A small masked spectrogram model, trained from scratch: decoder width 256, 23000 steps.
Rows from block 5 of the encoder of a small masked spectrogram model, named by matrix and row number. Rows with one number belong to one neuron. Each number is 128 + 32 x the weight over its row's rms, rounded and kept within 0 to 255. All counts start at 0. Numbers have three digits each. After the name is the row's rms in percent of the matrix's.
After each neuron's rows are labels from the 100 clips, of 14976, where the neuron reaches its largest size: "strongest on" is what is common among them. Only what is clearly more common there than usual is listed. The data: synthetic speech, music and everyday sounds put through simulated rooms and audio effects. In brackets: how many of the 100, against the usual share in percent.
# gate: MLP gate (encoder.blocks.5.mlp.gate.weight, 1152x384), inputs 156-194
# fc1: MLP up (encoder.blocks.5.mlp.fc1.weight, 1152x384), inputs 156-194
# fc2: MLP down (encoder.blocks.5.mlp.fc2.weight, 384x1152, transposed), outputs 156-194

gate.90 382:101132142092151154177137157109166177167155156170145092143181196208064122099190178101148126127160135141132095076075072
fc1.90 372:152125133140151117095105147081113196103111130129156102152161078163166139110154120081090173203072188106083105117074131
fc2.90 383:085138103132174076120123135073165186131084130137116140093132172132089099108136110151167129067152155083147197148124137
strongest on: speech (94 vs 25.1); number of effects: 0 (50 vs 24.6); dry (46 vs 20.6)

gate.146 007:087156140153064098153165171123070151098065091181084083147172162149148108090140132081091123181143127133179138121062113
fc1.146 007:089137148160071098149160160129076152109075089187085084143174154161144117091136140068089116160122126145184142122073115
fc2.146 005:093158144115077098146130119118119169140112100187131099151146166160160083134166105074156156144105098137179115151069108
strongest on: band (86 vs 24.9)

gate.608 443:098104123105145076105120125130166148131150165137177125155058128086058076104118069134116104114049127075136079117162097
fc1.608 433:140145146119087207134162087082087106151157115134061091157123149172240135156137160150119139133206135165091147114149151
fc2.608 444:138181132132114088148131123133127119135144051136117147140152092190116152138113176089072131160125121190154132152155096
strongest on: speech (98 vs 25.1); dry (65 vs 20.6); number of effects: 0 (62 vs 24.6)

gate.682 347:169107099139163155161117117087138117130157158162140148117093119186071115109073195064088150136114080092134149101122113
fc1.682 351:159118092183151131156121128059081119150135132138108143111134110180147136122106197126140108138099116125120147099135159
fc2.682 332:162150112136072118118140159142139144148142144166103138117136179150116165151145167118185196106136108102163111172115134
strongest on: speech (90 vs 25.1)

gate.745 365:074161095145097130146166065140152108102132138146087148158139159141137118114092175134174137137170143124145122149166130
fc1.745 357:134120116109152100159126078158118094098141181105099128156109076157152100162091098083127105129182149132136167149112149
fc2.745 353:144157157143172125088159109096150146112104109144172160088105157021138101137173144138112157150156137139134164153133123
strongest on: dry (51 vs 20.6); distortion (42 vs 12.8); dropouts (36 vs 13.2)

gate.725 005:127128117124142114080129112142144043117118105109204165119090131196159141127104131072132144091101117155167140178114151
fc1.725 007:129150122131144135163153131121111204152159122151033091128147124071097103107151145171126123177124109092087138071134103
fc2.725 007:134114137152062163086123159100135167126128084204113123175116129183117170120084164171044135089056096097160156111106102
strongest on: distortion (78 vs 12.8); dry (63 vs 20.6)

gate.369 034:121122142143140124086101103119166109113134146157084180150074084145103098175082096058071158089086134130147124114123059
fc1.369 032:141100089147115152122129059166116146148129164136078137134141090092107172097184063162149054140183092145108156093146166
fc2.369 028:094215117122070165156108122157115149149051116115143134148134166126170130107140103157107167113149103124157174119138163
strongest on: speech (79 vs 25.1); dry (44 vs 20.6); distortion (38 vs 12.8)

gate.582 015:119136173158121140136095139082095156141096100127114111085172104100147098124038134120134088149121196159151161118150103
fc1.582 018:151124113171129155147117136083095179178135093150093073084131119165150131103024128140124083121114133129140173114136145
fc2.582 013:087137137145059156115110138085104174140079087151093154094156080085173095152092070176107140106104126152147114152139121
strongest on: band (77 vs 24.9)

gate.339 014:145109117171162094128167094138174123099091105106103169131199106155111194099113192077064113217093192099128127152137058
fc1.339 016:110144113103125146132095169105086154159167162168137071124067177079136084142148082143196153036163073159128138104127158
fc2.339 014:128121120135144074090117135141155088139094202111089133123113071103138119107121116051107192121090157145104084061144104
strongest on: speech (100 vs 25.1); dry (78 vs 20.6)

gate.67 265:084169111123163063123139135174109080134095152172100192083154142069150131143088171139176119153111106150146119091110152
fc1.67 263:165089170119132176106124088109131172126136064095153056152083113187104163123099120118086110118141133126107133189119173
fc2.67 256:149163142113095191101074118089146182107114126129163118146100156136164096173125146175119172167147094090110086108086139
strongest on: speech (80 vs 25.1); dry (55 vs 20.6)

gate.377 309:162162133107160167161092076109107235152138136106129129162157136173126096086149123109068078131095111155133101136118145
fc1.377 330:157164136102142150150092080128122215148137148124125155160157121168126088100155120115065086143095117158134079127121120
fc2.377 335:106096120090139144220153102156157121195123146139170131134128119132089128098145137071156104153100116085138112147099085
strongest on: everyday sound (85 vs 25); dry (42 vs 20.6)

gate.237 033:154120113141100178078103150109172090080131117083125123135059132117102170118083112140141101089144180112170074199134119
fc1.237 034:150129112135104160099096151123156112096137111078111106140057128141101176139094120139142122132140190090166071201131131
fc2.237 045:127120110139161177176213077134091118100138121118159114122115123105166158109159138126151107133131086103101134143134158
strongest on: dropouts (80 vs 13.2); dry (43 vs 20.6)

gate.424 116:059104086155111170122103106119089160104126102119108135171134136137095117100126169121133097132114090164111082088141146
fc1.424 125:058119111153098174123116114121076137082114089151116124169131148135097134118124179115134089168115104167120070100137147
fc2.424 156:142128052109111102080107118104165175099157128121193103147102100133137153110130164163125132116122142109195144124124120
strongest on: everyday sound (58 vs 25); dry (50 vs 20.6)

gate.316 009:178168147168084084074070124139142140165165085108125113119152100129111164171134116120071185109170134124181171203141124
fc1.316 013:089082096108157157192205127116091109102105153149135151129125151136160102086090172133192068149093129138072107056123153
fc2.316 014:199143146160105110080093136159118089186157099081152101160132083192182146132102151153127151093135093102152196187110103
strongest on: dropouts (83 vs 13.2); dry (43 vs 20.6); distortion (30 vs 12.8)

gate.37 009:134124135123113106149097093169138196152166127119122095110155146147109111150136117076137174112128139120141147120107104
fc1.37 010:135139119132148146109147160060110066108104152138142159151114086091160116119121116176122067178137114148105099100151114
fc2.37 009:145157135110116117106185158122079074121072106084139109119117108127150131110131164202129093121114140160099137153159146
strongest on: distortion (65 vs 12.8); drums (56 vs 25); dry (51 vs 20.6)

gate.636 425:131120105111096143116174128157123094144144148123117148105120171200107171040060171121129163069101086106120149107132148
fc1.636 418:121144140148161123125046150099136177144125112127136116133159121088151113194201057166128124160157136140169157150117125
fc2.636 425:111168108101116175184136106113118212149101121085173144127148150181126151119147108136174140132109102095158179105071060
strongest on: drums (54 vs 25); reversed (48 vs 13.3)

gate.685 329:100119097110173180136098137163189113065201150125106159145119172150009099127149131138147141126141164156128114168091154
fc1.685 352:100129150103162192137111128128177076058168118135113148123138211094080106139180123138161146133114174158143108154102143
fc2.685 382:107123136143136128126106100073112110103095132091169146127110103108131099067112172106128102163086142175122078196147148
strongest on: distortion (86 vs 12.8); dry (66 vs 20.6); drums (56 vs 25)

gate.614 331:108142148105141134159134131157156115164188181123089166123058193173137128107094132102155223098159109158096095115128186
fc1.614 327:128166081123111136166160098093130163170178130090142152113126103156110091107168155139114133103084122113132198128133152
fc2.614 335:108123097133126144163109153133108154107116101186148130120121173190130102132160117112220137070099147079218168139149098
strongest on: speech (64 vs 25.1)

gate.305 225:113112134162179198066122129083133055039150144147142184123120117121111131173126160127130059145159177059136090185118154
fc1.305 233:129138110099098058197133150172140185210086113104118084147151141116162137076121091139141188106103101202123164058147127
fc2.305 256:102073167128141099085098136082139105129151152180129151137107184134132102145128086090140071132113105098108087105151102
strongest on: dropouts (69 vs 13.2)

gate.169 082:152152098167160117069098157125152137152180117107104107156119123166138127131111135145088135134148101123182142147101125
fc1.169 092:143160083166173100082083167137163134147183112121101102151111117150135142144117122153106143116155103125181122167099124
fc2.169 121:132123119137102145133154086099117159089102150128131106135114153089114125105140090130128099130088133128114107109170195
strongest on: dropouts (88 vs 13.2); number of effects: 3 or more (31 vs 13.3)

gate.512 243:129110078135148132103111159132137149145100079141104128163156087065160133105120089158143116104123183136112124166181102
fc1.512 188:122108064134109105098132181124120108165108104073155099171130097091126142115167084191195139099110119086134117153106110
fc2.512 214:116052062138175093118110149143092102093115184099125123103162093090107155081125133146076091123240173147106135174162186
strongest on: drums (56 vs 25); dry (48 vs 20.6)

gate.403 173:151110110098098139120109090101107065128085142125109127121107047112146138128153133132199142101068207180155140192114122
fc1.403 187:139126100106115132107102090118081088126057133103084129151103065113136125150192138112219127103097201154144141196087101
fc2.403 220:110152158150176152167117158137119166203189139151165146129151151126172137151117086062123070130188088101084153081117152
strongest on: telephone band (45 vs 12.9); dry (43 vs 20.6)

gate.192 195:150113150159144137133157127074128114125123142128044131118167192234168153135130173121094109076150195084179153135140193
fc1.192 190:097136137122068122120119139177141165147153129131199139119119078041107112139121062168143135165111083163082116119124061
fc2.192 218:149144137084113095091086118116146160109121142153127134172129114191142137122143163111151159172170188164184186169173094
strongest on: dropouts (71 vs 13.2); dry (49 vs 20.6)

gate.488 297:133135145108174099107085161125149155125123109159162072147162221063126108137149104120180080165169110172128149114076171
fc1.488 261:144122111135111125077163101127150133182108125105067139133180038195156159072114105153093130129088145120119086118159096
fc2.488 274:139122096106132210141106146126141150138127180162119144134122186127138113107137097176178116077154186139108152143107138
strongest on: dry (49 vs 20.6); distortion (34 vs 12.8)

gate.376 014:116096115108145102098144152149099097136138141147104145110110118127133149119056125135140121101139114085110133106095139
fc1.376 013:104087116098155082101132151149114085130133126147099155106137097111111169123038126124162119104134123081113122098094116
fc2.376 015:172085110118121042128117131189109121178172066075182105107153077102126122090124135102143153097139105174171177169139151
strongest on: dry (45 vs 20.6)

gate.68 008:131149099123165141136118157122116192148135097159131070184151138157108148161098176114137122150100136136147129084126167
fc1.68 008:157098142140104096136155092148156060112117166104139169081128100080141112121176101119114113109131137122107118168181079
fc2.68 009:131098132118122093135177122191085093133081157106110141100103118116101134126132141158120094085142140131095129135142168
strongest on: band (94 vs 24.9)

gate.687 358:158126163116106151054117094060176083109168111101145156102089113112188109113100143144125135123131104117108132127137112
fc1.687 336:142095127119106191101201063135126104147144161130146138149138074140105112134122147147121125131166160172140170122217161
fc2.687 331:103128091091086150128203165131135118146094070153121117099179175148122172095122185106078141104200146073105105139146141
strongest on: drums (88 vs 25); dry (55 vs 20.6)

gate.381 076:075172124096114070162137101091106142139102121113115115138114068189142146213164090129151135189176136130104135104167133
fc1.381 077:080152126104141065173131106089085117128099102115117132131113080118126133234147086137166126152174139131095133105173129
fc2.381 095:112152131128058077126155156136166122170172087174130150146146178094127120144118155069119168127099098131177167135152043
strongest on: drums (81 vs 25); dry (60 vs 20.6)

gate.214 008:132128090151162171108144149113115179150181153140146108134092183147140142128177136098138110106185082118125165086076138
fc1.214 008:132140143104123114167068121094106110091112133111119141108123069087142114104114116174122093163079127139129093176169135
fc2.214 006:160187078118121024102170122153103097163128139080118116096113071120129112127111138124128113107164125139120146117170115
strongest on: drums (91 vs 25)

gate.754 038:120100083124187149100160147131083065067146100137108124126084118137133130128117162108148080133114146102120128175150131
fc1.754 042:118137182127083115162104114128165191170110163120150132142178127121114118154112076132120193120125099154154126111114137
fc2.754 056:108089138094149151173157068086094064087141182129073154145127096171130102144145088101122108118138126088142142099135126
strongest on: dry (45 vs 20.6); dropouts (40 vs 13.2)

gate.578 008:106124168125194129105139155091114068126111132089229129070104163104137156159123121079120145120141155068087127148121109
fc1.578 007:113115187138176111072128173105096093138112104091196121085097172116148155153111129068117144128132140084090112176110106
fc2.578 006:128105093136112153127156114104127136083142111208087135097107074066121092121142114139120115136093065147138113157183157
strongest on: dry (53 vs 20.6); dropouts (33 vs 13.2)

gate.93 312:114144069090129065140160122148160149113146155089149100118138136175061156153184143124186074165129144136178157118113108
fc1.93 342:143132144156129156157145129151098098129126110129139197097124112063153171116105143181160147098124142140137128153124164
fc2.93 309:133118125157134152098152099141098130126106113126140119126087149164168054134110156131109091190122131126104130155189122
strongest on: number of effects: 0 (62 vs 24.6); drums (53 vs 25)

gate.448 070:122122131129161086127114117200149161099155142125132125156121113103099150161090115109113122097165153122144141149134148
fc1.448 060:166119128155129148111118162048095131134109105130132122112165094169140100106152123139105125159074126165121132109112130
fc2.448 064:112099132098102125062184156087079083116093139088129113139170099162132105149140103153146086119119112101099125187126102
strongest on: distortion (69 vs 12.8); dry (55 vs 20.6)

gate.144 194:134116100181132135150072126138166082098158133137136157148066124100179137156147129130126120137167232158137100185172159
fc1.144 207:118159145078130119127163124088092160157088121118125131112179128142086099113129130127136173106097056095125143076111100
fc2.144 245:112178141120117080122060180105132133125109086226126117126126134123128112157113066080072150127102126184186135040117138
strongest on: dropouts (76 vs 13.2); drums (52 vs 25); dry (49 vs 20.6)